Rows from block 4 of a small masked image model, named by matrix and row number. Rows with one number belong to one channel. Each number is 128 + 32 x the weight over its row's rms, rounded and kept within 0 to 255. All counts start at 0. Numbers have three digits each.
After each channel's rows are labels from the 100 images, of 14848, where the channel reaches its highest value: "patch colour" is the nearest of a few named colours to the mean colour under the peak; "strongest on" is what is common among them. Only what is clearly more common there than usual is listed. The data: rendered scenes of coloured solids on a plain floor. In brackets: how many of the 100.
# convs0: expand pointwise conv (model.blocks.4.convs.0.weight, 144x48x1x1), inputs 0-47
# convs1: depthwise 5x5 conv (model.blocks.4.convs.1.weight, 144x1x5x5), a 5x5 kernel
# convs2: project pointwise conv (model.blocks.4.convs.2.weight, 48x144x1x1, transposed), outputs 0-47

convs0.114:171136140192161147101149135067146148142125137076135103076138124112094133141134143163127132176143081071128161164140041105188190134136121128113131
convs1.114:127096138145145127145148081132090154064177180112136097175196131148110148147
convs2.114:178130097149083134099132178155182183142099154098106196160164133155082177142148173132149088167128145167089158175152088145095149100141135133131145
patch colour: black (37)
strongest on: light from the left (99); tube (31)

convs0.143:174170137142043105131089140129128107083123122138155193146112094133160120133127170112133152098155101105169129123196127146069121120184144102056114
convs1.143:102130098105100098119141123137086234102118160104201112112138129135121119122
convs2.143:122061114151171117149137152133136078184140159140112128134082067134086134149131098137080161122094127129099113093109089195188098178190120131117113
patch colour: black (91)
strongest on: black object (86); its colour: black (54); dodecahedron (29)

convs0.50:154167157095127059131156149135101137091132180139080103110129111156106128164112154105155080129144146168136176144089129118135158121092139017159162
convs1.50:119142131118128122129145125097117166242146094100126197106092111114130120115
convs2.50:143149091163070087066090148150161140176163115100120159115150090100188139069082079134112119138120113125121097128129116183105177179130090130162140
patch colour: white (52)
strongest on: light from behind the camera (73); sphere (45); dome (35); largest object: sphere (32)

convs0.84:141117174171133067147221161175126119127120140157147107108080134171161132196154153135147121141045144136085148157155150159115152124137117093124134
convs1.84:130138134144102129145146172141162211159225140137159146168137119129137133136
convs2.84:130121171124105133102072128130178152131080128119171141150112120161156206094105117140103110093171146115199129145112163130099207116088128145181162
patch colour: white (91)
strongest on: light from behind the camera (52); pink object (47); dome (34); disc (31)

convs0.1:143149145164084079132146137158167164139118231148104092134123105167137128126157189137161094135147091178109179140181128103117146126114133069131167
convs1.1:092118141107102127152214168099155177147178143145187110169129122135146144130
convs2.1:128141154140145152142148136144156033165109094132169104111144136126151132182098075140088165119099178031117114132117110164107098083094136124099139
patch colour: black (58)
strongest on: light from behind the camera (59); black object (58); its colour: black (46)

convs0.0:179141170142089065138192154142106125096159148154145089134136086190109123186112194151090099152101148159157124120137183140098107120149131074140124
convs1.0:117115132137121113086140151158051052147168185118078134161155129122129129134
convs2.0:163135105142058091100111162155189107161136166108152109187096167154141143126107188111139114093153093119158151164141093170093166154101137191155137
patch colour: white (69)
strongest on: white object (53); disc (34); its colour: white (30); sphere (29)

convs0.27:152078124081136142155105098149094112115136100132105108082120079115129106115140073169059195108075162126145119080116154156172108118099106106120056
convs1.27:118117111115104111086084086127065089073081102109103098129142087098090132098
convs2.27:120179109129127135121146104083154059155084096154165143142166162133131133139091116107118145122181172094191138132069187192135149152117147183139154
patch colour: black (36)
strongest on: count: five (44)

convs0.62:174112162146107113169170148116139145079074135055160104147173157160108120158073110116126115175138192130131147158123160148202156140122153143081124
convs1.62:104118118123127147116158135183155122166163193127128162227156140143126146119
convs2.62:113144149099136179102192115110089097138155108128164163097137095108167081121159106140116130183092131107123087045124111100113073157191135116144082
patch colour: white (58)
strongest on: light from behind the scene (69); white object (58); disc (45); its colour: white (36)

convs0.109:194162156192161131138195195193095099128138114101183149127104117093142130126106117121118141116113095132139187123132143097118182094131151071136104
convs1.109:114121112136109121125164147116113146229160111128160212159130111110099111125
convs2.109:153086109085132124099116117112078130114094118128080079127152141149166200138138085108108170059128147097142182128028122111138120163114152125125145
patch colour: white (84)
strongest on: white object (58); sphere (29); its colour: white (28)

convs0.95:080137173124138133112185162148095208113068155101120118113090140071105113178147106144090127173065129106134136121102111170177136108121150147077123
convs1.95:124116135185157111134181185193100119182174152129114102080100127133137124133
convs2.95:137143071142073100065093115167124162167152103158134134100133100070189151097117123076073108134142171125143097131074126135111162175072138113120122
patch colour: white (68)
strongest on: light from behind the scene (76); cog (35); disc (34); its colour: white (28)

convs0.135:094186194150144121090103095144092092136144136118109117140111092137127173093181142163223114157098115106077123148147093119088132111151170137143177
convs1.135:135140181139130150154165184155138117129159130124085076088110105073077080135
convs2.135:161103115171175138126146157167172129089084163115177107203157146138181147158125096171129129170126133068124123154119154059123079120115135117087153
patch colour: black (55)
strongest on: black object (94); its colour: black (54)

convs0.39:114106144118187145119166186174133082085099141127082124137093108157176159195166152145215130139133142142100145163128139086106085093108153113132151
convs1.39:135134132132123130128149132128114153255120122137118138133125125135139134114
convs2.39:124144125125114166083100162118136145125117111139123223123164086091105141087102087155112085160143067143189131101135143096146195168121116179135160
patch colour: white (34)
strongest on: light from behind the camera (57); sphere (29)

convs0.113:146112145194137114100138134142149140109213114007154100088170107144125125104119160136137161138114113109139150137142098088109157110116099176086116
convs1.113:134147146116143169139112105117113113138099132083118067081211123130143164191
convs2.113:133185088163097054126109139180134102167155163137143115149163162148171102127062150111088118134173109140141184142142127174113150141080144141189149
patch colour: white (28)
strongest on: count: five (44)

convs0.60:152114148149170121108075107167104174074171134106132150106167139073100095135132117077152140132143095120137109086088138103122151089130206045109126
convs1.60:119148147129144175170068116126211101050141141164115100134120138135139134142
convs2.60:132138085091095079129082102142143126140191124158184137114135115129132105107088128082083087095159168121121155121099082207121182157073135142161115
patch colour: white (46)
strongest on: disc (62); light from behind the scene (61); white object (51); largest object: disc (36)

convs0.15:116142131109139133111168064106119127121091189096141087114117136124115127117099091123158166187123138120162126187085081133137073183149117168122040
convs1.15:077087057107091105136123102076118146146109064122149131097085109115099107116
convs2.15:136120091110114138187136059119133143078137115108179110050121141182119156122102113148150202140095096110125158173125149099169103137139071161092121
patch colour: white (32)
strongest on: count: five (42)

convs0.94:179140150099099177139055144148082117128153131102143160141129165082142116078151062095114175149090076170123089101120110108189125152103108150102139
convs1.94:111143081105118107160139140112151206049106120127090096119114119084091105119
convs2.94:169174105155105138075095152135158127157138186073157161167166124085092166076124184123157086121092110141122126148177146123077169118141073127112133
patch colour: black (33)
strongest on: light from behind the scene (51)

convs0.118:205148157100153097135129143126026183090141166106155121141133127123106119133132122142148082166163155138168134112129075140165170149193125113088116
convs1.118:102087168073099125174217192123129141116163136132152115141137106119110126123
convs2.118:095134085168070131117084135193132110164117108123111147118141178097179138037118142077089103100145138147080156152130133130073107118100152131172148
patch colour: white (32)
strongest on: disc (57); largest object: disc (28)

convs0.9:106094109111172113152152078112118124174128151081075145159117104095148104120138137161138143140103186053126192165089100092133091083144107181164142
convs1.9:173142082088076161141120135099162132105060087134124127104109137119107146198
convs2.9:159153081129166144159119126152056133124103133081154147042145162133124141107122127140117147126086113142039158142116154091141114088079101101148184
patch colour: white (35)
strongest on: capsule (37)

convs0.75:163092134072139138140111121188098143045104088124166142178151153069093150149145129127107160080157150122126122075043144136125099149137128109112129
convs1.75:118130148097127148173182076105150190049072122130098116116132120110137118129
convs2.75:131122138084123151117113092153115130117109163163143177120123100097130127115180090038082121156081165145127144083131049090087101145171154128086105
patch colour: white (27)
strongest on: light from behind the scene (90); disc (29)

convs0.108:142151132157143136156121120106128102154108119119100085225167147153126000143135113122100112081137116108170153104164111126138135101122083142145151
convs1.108:112116113099114109106138115121118136252100093117101087106115103123098110115
convs2.108:087142099168100160116116167124127095121143111094076097178195177082120085145167110112145087121116102136173152128196100090127141120146094147168179
patch colour: white (82)
strongest on: white object (60)

convs0.11:136134143161155116139136178205100113187108065124180140124068221128095163168113134143117090124143129143109166171136153099146154115144111127134157
convs1.11:128137116133133151144190161152140154253142134134138165136128127141149137115
convs2.11:147065098087129121118108061127139144159105127132106128130129110170174135106128100148070119075137121127204135090043143116102156165072155106148125
patch colour: white (53)
strongest on: disc (29)

convs0.76:119122088133117126122152135091102113166094117171098086114095073160099109175134102119137126151180242134121173099142168128098113132105179087146128
convs1.76:138096104123136102129145116112110175180163100078109149101099100079061079113
convs2.76:134171092158097107109108136148152133132122176070157129140110144125148134100057127141166088179132112125112157175155095139107161126129049179204159
patch colour: white (65)
strongest on: dome (35); sphere (29)

convs0.38:141137118215198143130146158118113134133113144071143135127165091105176103125111155168123120138143079137135152139160085094172098095071057138090126
convs1.38:173169157144155143178164108093181183086088088158123112122109110109103115150
convs2.38:108127132077118137150194095104084114110078098151125105107110150197129073140147120112096159128146189132123132079138131153178097139155207106127080
patch colour: white (34)
strongest on: white object (58); disc (31); its colour: white (26)

convs0.25:167125184139178083188082112152074182092135209125121105118153119116149134140092191138132111122136075080155150146114144139125149145141104082102122
convs1.25:134125135148130110148166127130146158158175134150195184179138133171193165142
convs2.25:134130079092109126117076071136137110183153095142183129100177121097181087102110123130072112137136123121114107089104108174154154128045115109183120
patch colour: white (51)
strongest on: light from behind the camera (59); disc (52); white object (45); largest object: disc (42)

convs0.71:138134180124075133104090176114142166116137140148146116106115115076144187124134203131111057142080056130128119155100119116117174106166075163129125
convs1.71:144108095105116109140184089125120085153100120099111218100099128088160095142
convs2.71:136177046149127128098088114172103163095111146064075190133158115120124138122152123101125095135135161162153126134160056087078111121083138106148121
patch colour: black (37)
strongest on: light from behind the scene (52)

convs0.123:185127121141118147118125175119124141079103107089122171137163119140088132140121110109144110108176023128081066134153106163118150145093084134062149
convs1.123:161143125121115138114122124138184104097117123232187096104124170151111127146
convs2.123:177164106153108074127098161179182151107155125109122178174139119104089150054104115092164083110139077150130111181110121131085142107128104172159133
patch colour: black (51)
strongest on: light from the right (99)

convs0.89:147160162108152079116162132120106141125145158119159102169110149235069128142121198114147093153143178180078143140129118102116183142145130105129122
convs1.89:122117101130120105095085084100112138157150129114192218181130096137142125110
convs2.89:143186159155133061116137134122138088167114078103169101122157110154135131121050129138136104150166209154095150055109089163111147154153118118132122
patch colour: white (58)
strongest on: disc (42); largest object: disc (26)